python train.py --image_size=32 --crop_scale_min=0.4 --norm="layernorm" --fused_qkv=false --residual_init="scaled_by_depth" --orthogonalizer="newton_schulz_5"
Rows from block 6 of a small self-supervised image encoder, named by matrix and row number. Rows with one number within an expert belong to one neuron, the router's apart. Each number is 500 + 25 x the weight over its row's rms, rounded and kept within 0 to 999. All counts start at 0. Numbers have three digits each. After the name is the row's rms in percent of the matrix's.
After each expert's rows are labels from the 100 images, of 14848, where the router gives the expert most weight on average: "responds to" is what is common among them. Only what is clearly more common there than usual is listed. The data: drawn human figures in many poses.
# router: router (model.blocks.6.mlp.router.weight, 32x128, trained with AdamW), inputs 0-127
# up: expert up (model.blocks.6.mlp.up, 32x32x128), inputs 0-127
# down: expert down (model.blocks.6.mlp.down, 32x128x32, transposed), outputs 0-127

# expert 13
router.13 101:508512546531461460503492464500471482503520494494510504473500515490498524479505546487496496497500502498521493543571507518506491573536503514508487523511505476520498498497500479484466502497475534514493510524508530515510480521490556494494517490501511486490500536494497465496495520481486457513482496511461527521498459474478536510491507483530505553496551574487518440471494509455522508423496
up.11 114:522500500499500500500500500501502500500500500503500500485500500500500500499500631500501500497500500535500500492500500504479500401521500500530500500500500500504500503500500500500507499500494453500500555500500500500500500476500500476500500499466500500500501500500500500500543500490424487500500500533504500500500630500500494500500500500485505500500500378500501492516500501491500500506500
down.11 100:498497476500369496545500536492430500501515500500517501466500500500500502476500500500497500500502500488500500508500500465493500500504500500502500516500478501500577487499500500500381500500496557499500501500500500502549500494500536486500500500505451500500507500500500500500534501516508502500500500403467545500500500500499551500500500500467500515500500500500500501499523509500500503531500
up.12 128:501500505500459500489500500500500500500500500488504500503500500500500500505500504500512500521500500504500500513516500500460500497513500473538500499500496500486500505500500500500497505500331526500500494500500500500461500500500499368500503413500510500500507500500500500500454500500502483500500500553484418500500504500500501500500500500467488501500500538500492500500499512500500499541500
down.12 106:489502545499502500501500492490486500500495500499506520476500500500500502489500486500507500500482500498500500524509500481521500481476500494490500500500532500500475499500507500500530642500397507506500503500500500500488500549500500492500509503500474500500497500501500500500508500549552496500500485571509500500500512500477406500500500500382500499500498546500512501503496503501500508494500
up.13 089:521500515500504511477500498485501500500510500505500500500500500500500500499500507500544500498500500510500500503500500499495500472508500485525500500500499500500500512500500500500508519500498501500500498500500500500497500501500503521500499502408518500500501500500500500500495500500517501500500500501441530500500501500500500500500500500502452495500515490500357692501500494501500500508500
down.13 080:502500437500474498476500497541521500500495500486493500572500500500500500474500507470499500496495500500500500483500500468500500494499500501502500503500496500500481580500515500500569503500499491503500499500500509500508500518500504522500500509526546500500489500500500500500502500573400481500500500430623499500500510500539470500500500500497512515500520508497500439518479475500500500437500
up.14 124:599500502500500537499500500500500500500501500485500500501500500500500500500500585500498500500500500506500500537526500499500500474471500613497500500500474500512501499500500500500490500500501500500500494500500500500505500416500493498500500494494500500500508500500500500500472500501461492500500500544500406500500623500500501500500500500492499502500496407500498500509501500500500501497500
down.14 130:495516536500430500499500527501496500500408500499501500500500500500500568517500503500500500500451500501500500512499500501518500476475500543492500502500499500500519412500500500500501505500500525500500479500500467502465500500500495559500528500501453500500508500500500500500582500517500500500500500512491549500500507500448443500500500500472500500500453499500500421500575565493500493523500
up.15 116:490500486500498500515500500499490500500500500500499500529500500500500500507500462500500500498500500500500500569552500498488500497507500496505500500500520500453436468500504500500621496500500566500500497500500500500471500507500482500500500500499500500500503500500500500500500500515499499500500500500501501500500500500500506500500500500500538483500502685500514493495500454552500500517500
down.15 111:501500505500476509489500473517487500500597500500500469520500500500500502500500503500498500500494500500500500443498500516431500445490500482477500443500520500501486503500534500500540513500476482500500564500500499500491500486500495543500508507486480500500474500500500500500493500415544500500500472514494520500500500500489499500500500500484500500500557473500524622501500449500500425534500
responds to: splits; lying

# expert 8
router.8 086:510507484483458507463493493496424497528503484505538490435508477519516476516495467515495483560499522517484482531536471484521489485476495488490487549475496519519526470514563516505511466528498567552484501505510518461531492478517498473521478541519504514480498506467488506508517517525470523502468526567485524510518490496529506526448512529522501491497528477520525496484508485496504531523478
up.6 055:415501497501500500497500500502500500500511500498500500501500500500500548500500515500521500509500500510500500501503500501496500500519500496514500500500499500438500559500500500500620493500542500500500512500500500500500500500500499501500499500524494500500501500500500500500499500500504500500500500500438499500500508500496497500500500500504478435500341501500502594501500500462500500482500
down.6 061:500498501500471499503500500421497500500517500498503481502500500500500556497500505500468500499617500500495500566550500488531500511551500501500500498500509500500500506500501500500530559500550514500500501500500502500503500502500484508500401494490505500500497500500500500500489500578587500500500478450498462500500501500431500500500500500472483501500489498500493500500498542500500488502500
up.7 098:501500506501500500501500500528492500500532500449495500502500500500500500500500519500440500397500500529500500500512500497498500556505500414502500500500507500496500500500504500500510550500500475500500504500500500500500500427500496501500500500521501500500494500500500500500459500500499510500500504448366507500500500500500494500500500500502500472500538501500575504470500497482500501591500
down.7 137:500443500501540500508500482500553500500501500499470500500500500500500497561500518500501500501502500500500500500487500469477500496504500501500500500500537500500540546500436500500502524500402472500500501500500502500501500500500488491500479500501568500500579500500500500500589500517502500500500495497387492500500505500505500500500500500482500501500407528500518499487517454511500500500500
up.8 065:500500499501500476531500500479500500500499500461500500496500500500500500563500500500497500496500500556500500491500500500499500460500500500516500500500506500509500491500500500500508512500498484500500490500500500500500500504500500502500514500499501500500504500500500500500498500491500499500500500247499522500500500500500502500500500500500494502500489538500488500487500499506500500499500
down.8 093:501541406499501500485500500485500500500496500476500500557500500500500500476500456500496500474585500500500500515531500496487500498505500487507500497500514500499573489500395500500489475500500525500500460500500505500578500517500506441500499465532500500500467500500500500500499500594408500500500500515493465500500501500523502500500500500501500474500512491501500500507501491500500498502500
up.9 081:500499487499496500439500511500452500500500500501500499500500500500500500508500500500498500624500500508500500499517500551468500499570500495500500500500499500539499598500510500500501500500556541500500500500500500500466500516500460492500499500492500500500500500500500500500486500429501500500500500500491489500500498500500500500500500500503564501500371506500437510500500500499500500497500
down.9 094:500496414500522500519500507499548500500514500474488500513500500500500499490500523500408500496553500500500500505543500503481500501523500500502500500500496500500404504500499500500538517500609494500500499500500546500505500394500513500500492500502502500500501500500500500500487500544558500500500477506482501500500530500414482500500500500516499508500482476500499506500504474500500499502500
up.10 200:491500499500512500500500500514501500500500500480499500500500500500500500495500531500503500498499500500500500259500500497496500504500500503517500500500501500571499468500500500500479499500494500500500499500500498500501500500500500485500500531500502500500499500500500500500550500433500500500500500499458501500500499500509500500500500500500501501500497500500499524497500506536500498538500
down.10 141:500554560500496500504500498475548500500468500455503500493500500500500481472500410500515500526499500500500500505507500448436500484502500500500500504500501500500507484500514500500573493500664533500500469500500486500517500512500473514500473499480521500500500500500500500500445500506490500500500500492557480500500501500497548500500500500498500501500520531500500474501500468500500508501500
responds to: yellow top; yellow trousers

# expert 17
router.17 099:466479467500458478520518506528477508512506491446509500490544492508496503488519519512471480566523495539486502473510484503492498529543497542508500456501463525501502513500486507500509518486502526545506512529492497502552490523522473540504465516492508470519508499516493501477496500517470454532525486477483466469519460501501496471488488503536535543511409518510574520555492488484507495482495
up.5 054:501500516500389488505500500492499500500498500507500500500500500500500500471500500500501500509500500455500500496509500489473500503513500496503500527500496500508478617500520500500501501500404499500500500500501500500500500450500521440500497501513500500500530500500500500500456500513427500500500500495529491500500505500500500500500500500499502434500524501500372489517500500500500527501500
down.5 071:500511536500491500593500500559488500500476500500501500537500500500500523516500500500491500519525500507500500500501500450502500500499500488500500463500478500500482500500393500500493493500523481500500468500500499500491500500500517500500517500496441500500545500500500500500549500390466500500500471515566512500500479500482389500500500500465500498500497512500500472503468528500500492500500
up.6 054:500500551500500489486500500483585500500500500500481500493500500500500500461500446500500500499500500530500500499510500498500500506541500500501500500500482500501500539500500500500668500500486500500500501500499500500522500522500499480500500415500500500500500500500500500500463500500512500500500500499501576500500507500501500500500500500500470500500478500500498496506499500380500500505500
down.6 078:501502529501532530483500490514501500500501500510497500505500500500500500495500506500501500499513500455500500499500500486497500418497500475524500498500497500512511503500516500500494503500498499500500487500500491500472500582500517529500534516465509500500501500500500500500615500479499500500500488500559414500500488500546424500500500500496421517500560496500490486500447477524500534426500
up.7 085:467500495506437500501500500502500500500502500372464500504500500500500500500500493500486500501507500428500500635500500500509500519501500542558500500500558500500486503500500500500502500500464518500500498500500500500501500425500515491500498485472501500500538500500500500500483500499500503500500500500507496500500500500500499500500500500500495390500501500500500498517500500500500500539500
down.7 099:501500512500488500575500501536492500500475500500501499493500500500500472470500500500432500463576500500500500501541500476500500554538500493488500501500526500500529500500501500500448591500469486500500487500500500500420500521500496528500489512480494500500504500500500500500497500424520500500500449489606556500500462500488497500500500500500500500500500539500500500499521486494500458472500
up.8 089:502500495491500494500500500500500500500500500500500500501500500500500500515500527500500500500500500531500500500500500508499500494494500486465500500500581500501500655500489500500503497500502350500500508500500500500500500517500500475500500501512507500500499500500500500500471500475500500500500500382500513500500501500471500500500500500510487497500464501500438494502499514502500500498500
down.8 104:500501533500511500503500500519566500500499500500498500452500500500500508514500500499500500500493500483500500506503500519533500483469500501514500483500499500500522428500554500500447494500554500500500482500500486500431500467500468504500546500513507500500463500500500500500507500572513504499500502658517481500500514500502494500500500500549487463500545501500500500499434499500500527500500
up.9 045:498500447500495499500500500492498500500499500478501500500500500500500500500500502500499500497500500502500500506639500489500500456496500499500500500500499500494510462500505500500496490500395488500500514500500501500507500502500499372500500539400500500500500499500500500500488500501490511500500500504455501500500501500517500500500500500499519502500587504500513449505502494498500500518500
down.9 069:525466590499506500599500500499489500500538500522530486451500500500500509468500498500500500480515500505500500470514500432478500503505500499501500550500566500500548469500494500500523501500418455500500515500499492500472500503500437494500538490506489500500501500500500500500503500501486500500500500410494508500500503500566523500500500500484500499500500486500500469542500503461500500548500
responds to: arms up

# expert 31
router.31 082:507488480493467508514491444491436495566508501499502512456505495514464496525466499501519504523503487496463483533517477476523499491507484493495505518516491495512514466482583523490481455499480577539492479484533534510550485471487508486507477519500495492507513503484470485495514506471461498505467482563454490502502485476533526514467493521514529487523531510513519485478516484484529537539460
up.6 113:505500479512500489500500500500501500500442500500501500450500500500500500500500492500499500501530500501500500343498500481500500503511500488599500505500495500515506513500514500500500503500500499500500495500500500500516500517500500495500500500502511500500502500500500500500502500493499500500500500501503500500500475500500471500500500500501501355500435516500500501501500482500500498592500
down.6 108:500498633500498500513500500498466500500503500519502508512500500500500476494500488500500500500500500500500500473522500479484500500511500500500500500500498500500554465500500500500586502500626505500500500500500499500530500483500445492500506500504435500500499500500500500500396500537508500500500500521544506500500467500508497500500500500504500500500500516500500498500497437500500459501500
up.7 126:500494483500487523514500500503533500500542500500510500500500500500500500503500532500500500508500500442500500499519500500500500494500500494497500542500532500501505564500499500500523485500500504500500506500500500500506500498500498500500500500502500500500498500500500500500499500501457500500500500501505583500500510500491500500500500500500303379500515507500484497500500503519500500498500
down.7 112:500504488501497481415500500556408500495465500491500500500500500500500500361500509500497500500499500500500500492511500505507500500504500525525500500500495500500536511500584500500558503500525502500500464500500502500510500506500452534500491483446491500500547500500500500500505500461519500500500500484481457500500495500522494500500500500517512554500452505497500552501541495500500519506500
up.8 069:500496496500503517489500500500500500500501500502566500589500500500500500500500499500501500501503500500500500519501500507472500487515500496499500500500525500506526459500500500500507507500461498500500435500500500500487500501500499500500500530340503500500539500500500500500515500454482500500500500504500471500500501500499500500500500500554497518500490500500499495647500501499500497501500
down.8 079:500505494500505500529500434495498500500495500492503518485500500500500561596500505500578500474501500500500500511500500493540500501510500500502500500500492500501548552500419500500467499500424455500500534500502500500497500524500500490500483501568540500500518500500500500500473500492454500500500504390529494500500492500499502500500500500460500460500500470500500521475500542508500491501500
up.9 088:419500502500507500517500500500500500500500500440507500491500500500500500523500499500500500458499500514500500481499500500507500500509500500500500473500513500500500532500514500500399494500509506500500530500500500500635500499500498630500500494500498500500473500500500500500530500500520500500500500528496522500500480500500498500500500500462461501500500500500506502509500501520500500604500
down.9 115:501500476502491500499500500504418500500505500483500500502500500500500460460500517500500500495506500500500500438513500506487500500500500484500500500500511500500500504500454500500507500500458502500500473500500500500638500502500563506500504508488511500500505500500500500500490500555533500500500498645501523500500500500580470500500500500523500501500499500500496515496491454490500500504500
up.10 121:500500567500500501500500500501527500500502500574482500500500500500500500496500502500500500470500500474500500566564500500500500497489500500469500500500500500490439517500499500500499425500478499500500557500500500500500500502500496500500500507500515500500485500500500500500500500493493500500500500499498501500500523500500476500500500500500526502500704492500497504505500506505500499506500
down.10 120:512500436500533499480500501454430500500648500528500500517500500500500505517500513500482500467489500500500500543446500539474500505511500500509500500500491500500504496500439500500537519500450541500500510500500500500442500460500500516500418499501512500500500500500500500500519500494495500500500500443436494500500503500513534500500500500549499496500504478500475501507498493501500504520500
responds to: lying

# expert 15
router.15 098:501515457507505494486526470501502497501517488484531448501485479508521533521498506482442488433533488504463506552502459528538485486489513564471496533500507493486515476531544489498528499481474551528491487509514493466468478480522479484499476489477474491514481459486476492481501505482472515500472495547524520507507500482523481493482463489529513557517511499504442500474506496441526536513456
up.0 104:514500502499497469501500500501500500500500500510503500504500500500500500455500464500493500485514500444500500486500500510500500601520500577476500500500463500500502512500500500500500502500386493500500491500500500500381500500500499499500500502499500500500500500500500500500425500500500501500500500549499583500500500500500509500500500500498556496500501516500482519501500517495500498579500
down.0 108:501500541500482500557500500493405500500515500519500500498500500500500393502500502500524500533524500500500500444531500463485500500533500500484500500500497500500493584500522500500500531500501502500500489500500500500587500455500498502500500502505480500500499500500500500500423500511493500500500500496466440500500500500481533500500500500474500454500485494500500504500506400500500496511500
up.1 071:502500602501500502500500500499497500500506500500491500501500500500500500501500497500477500467500500500500500509500500499488500539501500500506500500500500500537566499500500500500434641500667505500500500500500500500499500500500504499500513516539500500500506500500500500500509500501487500500500500500500498500500515500500511500500500500482502500500495520500501433498500492500500501519500
down.1 084:500503444500496500511500500474486500500617500475519500462500500500500507496500568500430500420481500499498500572504500504521500500500500500491500500500497501473534515500532500500499499500454500501500495500500503500478500483500499525500474503446518500500467500500500500500496500511488502500500500581513450500500489500542504500500500500576500513500508500500490525549467434500500498493500
up.2 130:500500501486500477497500500499500500500496500549500500505500500500500500501500499500453500607500500519500500447494500500500500698518500501559500500500500500497500498500500500500513500500502501500500500500500500500500500500500500493500505511500499500500500500500500500500482500499502501500500500500500500500500497500500505500500500500500494617500486517500500503500500500458500500502500
down.2 112:500483471500529500510500500495501500500478500500500500511500500500500493515500483500512500496493500500499500497500500501504500484462500500500500500500496500506502508500495500500505600500366498500500540500500543500510500508500530450500510512503503500500493500500500500500461500532500500500500483581401511500500493500512501500500500500441500490500511490500500464520563399502500500501500
up.3 075:499474500499500500537500500500500500500500500527488500499500500500500500503500535500490500457500500525500500557500500499488500500500500498508500500500561500500510477500500500500520521500688502500500500500500500500538500506500516500500496586492500500500500500500500500500454500503500500500500500563494500500500500500493488500500500500500498499500499499500492444499501420563500500500500
down.3 098:500597500500498476551500499549576500500525500501499522482500500499500602499500540500477500449497500500500500624500500490494500537502500502514500509500513495500439493500526500500493478500535467500500513500500501500436500500500506538500500534500556500500474500500500500499502500523509494500500500517498504500500497500497469500500500500513500532500484501500495504500454540500500487512500
up.4 146:500500500496500500500500500500607500500499500500496500501500500500500500498500521500501500502500500501500500666500500502499500504498500490540500494500501500500516499500452500500506501500327461500500500500500500500500500501500500500500501499494509500500521500500500500500497500500490500500500500490488500500500501500500502500500500500497501461500485500500506500500502537500500500520500
down.4 142:500488446499501496499500500501464500500497500475494500502500500500500501500500526500497500498514500500500500699495500558492500520496500537500500488500552500500519486500499500500481519500544478500500508500500508500538500501500500548500514494500474500500498500500500500500439500529563500500500499518494524500500463500522452500500500500484500497500470504500500459500501461500500500500500
responds to: yellow top

# expert 24
router.24 124:558484508434492527463508496491470501509533499504517513479516501499474493484516543518528513506516506524498480515514483464460511434459490502551510498486525502500520495509497512493437454488516542520511490517510477514513497448478505502494509533513486500503522511508477499512513502463495469503461502510501495507512568480536499517506504487439522491486449423529481494526494488488507483547468
up.11 035:500500528501500500472500499503583500500500500477498500512500500500500500505500500500500500474500500498500500573515500501481500501487500498493500500500606500504492491500503500500532499500362625500500497500501500500508500504500486498500500494500500500500502500500500500500490500437499500500500500492498495500500470500500500500500500500509538494500496521500486493446500558448500499514500
down.11 079:500476532499508500538500499501523500500574500500486500464500500500500500418500464500492500477500500498500500496502500476579500504500500505500500493500497500529517501500503500500377534500490534500500498500500499500501500500500494498500507492500498500500500502500500500500447500514413512500500522532543539500500501500523522500500500500581494551500500501500499424501523448497500498487500
up.12 118:509500500500500500523500500500500500500500500500501500500500500500500500500500405500500500492499500488500500506489500500504500500498500450499500500500563500427494498500500500500568522500474481500500500500500500500501500503500507402500501675500501500500500500500500500500486500486501544500500500500500497500500500500500503500500500500501498489500496499500504499404500493500500499503500
down.12 130:500498507500498500456500479473493500500463500515500514500500500500500500462500515500501500499502500500500500506530500559511500501507500500500500495500463500502474506500511500500564484500357518500500523500500501500505500500500495430500513494492536500500537500500500500500414500490488508500500493547496510500500501500498515500500500500638500507500517500512494507500485452500500477490500
up.13 104:490500425500499500499500500500497500500500500499501500508500500500500500504500500500500500500500500460500500497500500500500500500489500503498500500500500500502497486500500500500500500500490501500500500500500500500361500498500493626500500504531500500500497500500500500500597500498616500500500500520593499500500491500500502500500500500509499499500500502500509505551500502531500500509500
down.13 099:500506548501431500534500500515519500500465500501499501485500500500500549513500502501500500500498500500500500460539500497412500501500500504517500503500500500500505545500501500500543480500541471500500470500500501500528500489500504558500502521463487500500464500500500500500555500538426500500500512493493504500500511500519615500500500500458500503500501479500500409495507421500500500500500
up.14 098:500500509500500498493500500500498500500497500481501500500500500500500500499500497500499500550500500500500500507505500500499500500502500502523500500500343500499533463500500500500500500500500519500500510500500500500499500499500500635500500499501494500500500500500500500500437500503364500500500500483524425500500504500500500500500500500495499510500500533500499499485501500500500500499500
down.14 136:499500574500528500532500487500490500500500500510500500437500500500500514512500498500519500500464500500500500478482500541553500506495500496500500507500489483500505420500484500500498421500506517500500492500500500500525500502500503499500602497524500500500497500500500500500455500481494500500500500495474557500500566500456516500500500500612500501500491468500500500500506498500500405500500
up.15 138:500500473500500497497500500500500500500500500500500500500500500500500500500500500500493500500500500500500500502500500523500500499500500521481500500500520500542492499500500500500488521500593510500500500500500500500482500502500528492500500506501516500500500500500500500500492500500460500500500500713632504500500504500500499500500500500500487505500497506500485500506500500498500500497500
down.15 171:500498479499463500505500501487503500500521500499495504528500500500500506500500494500478500506500500500502500482562500507552500486500500500503500500500515499500519523500507500500455483500583462500500495500500577500492500486500500508500500501511483500500499500500500500500373500543507500500500500635464512500500482500506515500500500500572500501500519508500500468500498494500500564465500
responds to: splits; lying

# expert 1
router.1 083:495490489507437490494504482501424494524508505506525493460518485513509488499480472486495497536503522515473463540536490518522499460494511460471514568519496500505502479516584498503497482499487556525515484512533517479516499502514522484510472507502515479505471494498443487522523529534457491527466510564504517476521520501516517507476518534535475507517522483519551490484525496489514548482505
up.5 095:501499491500505441536500500490500500500500500457500500498500500500500500503500483500500500500500500499500500501477500501554500592464500501581500500500551500500378489500499500500446499500483429500500501500500500500500500500500495514500500500504494500500500500500500500500586500500500500500500500500459492500500464500500538500500500500500512496500500500500502611501500544500500494522500
down.5 095:500500546500534528414500505475531500500535500499525499476500500500500471499500491500507500499492500493500500492522500493593500500484500500490500489500500500500488541500503500500493409500431560500500455500500500500452500500500502522500505500527550500500507500500500500500518500561491500500500500513519507500500510500521467500500500500362500501500501500500499475500500535500500503500500
up.6 067:498500501500460509501500500491478500500500500495473500501500500500500500426500519500499500504500500500500500499500500500521500389499500507441500500500501500636499461500560500500503520500434536500500500500518499500500500512500499468500498507515533500500499500500500500500500500496497500500500500500501488500500500500502500500500500500500503501500503362500505552500500500500500506500500
down.6 092:500487474499472499525500490495501500500462500500502500500500500500500500472500506500503500499500500500500500526447500497410500501544500482502500500500415500500574500500501500500581593500489590500500502500500466500501500495500521481500492500511502500500498500500500500500484500528495500500500500492410497500500531500567468500500500500555500513500499497500465507501542484530500493500500
up.7 055:501503500479510502499500500500500500500501500522499500503500500500500500385500464500499500501520500500500500501497500506499500497498500389494500510500517500499500510500465500500540501500494502500500500500500500500497500493500494498500499414566489500500500500500500500500504500498500502500500500484666500500500512500500497500500500500500500483500523444500500504504500524539500501549500
down.7 099:505541510500519500486500507505417500500500500508496500465500500500500494489500539500542500501470500500500500649506500501502500505506500500513500541500469500487454453500510500499504552500537475500500549500500469495496500500500475491500498524577501500500520500500500500500505500436478500500500489478499520500500500500493473500501500500477509466500471432515500501500425497500500495514500
up.8 098:510500500492524499506500500426536500500500500503521500521500500500500500478500513500500500494470500512500500502500500500496500500500500456512500500500492500501504501500490500500522493500499464500500504500510500500479500501500500538500500541506500500500500500500500500500500500500502500500500500441502501500500501500500500500500500500505490278500561500500491465490500501463500499449500
down.8 110:500473542500475501478500500494464500500503500499494500476500500500500485445500521500493500493472500500500500501500500527506500499465500499500500500500428495501500524500487500500509529500534502500500536500507504500514500523500502587500554506503475500500499500500500500500366500424508500500500501547483591500500507500423497500500500500443497494500510500500481471500503535508500496500500
up.9 104:511500500497500500500500500501500500500503500531500500499500500500500504442500507500503500576500500521500500453501500500501500500499500441512500500500495500502498454500500500500500500500495515500500500500500500500296500500500500491500500493500500500500499500500500500500527500498495500500500500522500423500500501500500500500500500500507500570500555501500526500467499544490500501515500
down.9 097:500500602500500500568500500501515500500494500522476499515500500500500478546500570500497500475499500500500500510490500500460500505434500493500500500500482500496496494500506500500506523500500468500500510500500498500427500501500497492500500500504472500500496500500500500500657500501476500500500500508550496500500471500499530500500500500505498499500588500495495545498499462500500501502500
responds to: lying

# expert 11
router.11 086:519509478524424485487481478493444499557505524498526487458519495515466469509480447481513511538506494518468473543533474500498538470511492460481491556515503499494522467499552524493498472537495549513497473500533509506498452489502496457507492520535490500501474505466496500512538508499462487509505497555508522491503450496525508524481529531507481500531511478505539483494516502466508521539497
up.0 053:500504500501500504430500500500577500500501500499502500500500500500500500398500517500499500502500500506500500442510500499500500496500500492518500495500495500500509522500501500500532497500481500500500496500500498500475500395500500488500501511500491500500498500500500500500501500501499500500500500477503491500500641500498500500500500500500500497500462501500477500633500504485500500499500
down.0 078:500493500500503476412500495512515500500474500497458500529500500500500487422500560500506500499502500500500500389471500529510500562504500502565500485500413500500487482500511500500506469500502506500500589500500508500448500494500496521500498499492509500500500500500500500500500500455506500500500500502479497500500504500453552500500500500559501501500504505490500501500504562500500485503500
up.1 110:493499499500501500500500500501501500500500500499524500500500500500500500484500489500500500511500500498500500505485500501508500465500500504476500500500511500507527494500498500500535564500489495500500480500500500500500500505500500498500500473502502500500505500500500500500500500501498525500500500538495502500500381500500502500500500500482392510500498503500497500510500503501500500701500
down.1 112:500499500500488500571500527481485500500475500516499499467500500500500500471500513500506500484501500500497500519500500515465500492464500506499500501500552500500503497500513500500495506500528499500500495500500511500500500485500499499500496500553447500500503500500500500500643500522493500500500500439491523500500500500499476500500500500405499500500417481500500431500601498500500500514500
up.2 120:500500492500500487593500500510500500500500500500497500501500500500500500506500500500490500511500500501500500589500500507504500488500500499443500500500501500487500500500499500500500496500488456500500478500500500500500500499500498535500500498587499500500490500500500500500363500501479500500500500499516410500500487500500406500500500500502504589500497504500494500501500491442500500503500
down.2 108:500500510500443500489500512520589500500376500484500500495500500500500487364500497500516500531501500500500500501510500479496500502504500513499500465500463500500484475500496500500516513500543449500500568500500504500487500508500502515500498500569485500500457500500500500500546500473484500500500495489501499500500500500500496500500500500501500500500500503500498500500498410493500501507500
up.3 068:396548542500498553500500500500482500500500500378501500505500500500500500508500418500540500501500500500500500507503500505500500515499500498490500501500500500546500506500501500500500499500532458500500501500500500500492500496500489516500500505366499500500500500500500500500497500470493500500500500499496549500500492500500500500500500500485507498500500454500436561475500504500500501523500
down.3 081:500487320500506500551500473499475500500502500499498502577500500500500494447500502500502500498521500500500500509537500501506500504496500498500500500500542500500484606500501500500482546500500481500500478500500497500548500445500516511500544501497479500500495500500500500500531500509485500500500493566493479500500486500499485500500500500511500499500501498500507500500505533500500504498500
up.4 109:501499539460477504499500500500500500500502500491501500497500500500500500524500500500501500501500500498500500500509500491503500493500500494498500500500497500469532510500500500500499634500479660500500500500500500500494500500500499488500500499500532500500503500500500500500502500500488500500500500501499500500500634500500500500500500500429492489500565504500499516500500509512500500501500
down.4 107:499502525500484500447500500460417500500499500489478500520500500500500448486500512500440500490545500500500500477500500467587500506528500513500500496500499500498476459500503500500448561500412569500500511500500512500483500500500465495500461501499493500500533500500500500500453500495534500500500479553498500500500467500485528500500500500497502500500534500500492587485554503502500539501500
responds to: yellow top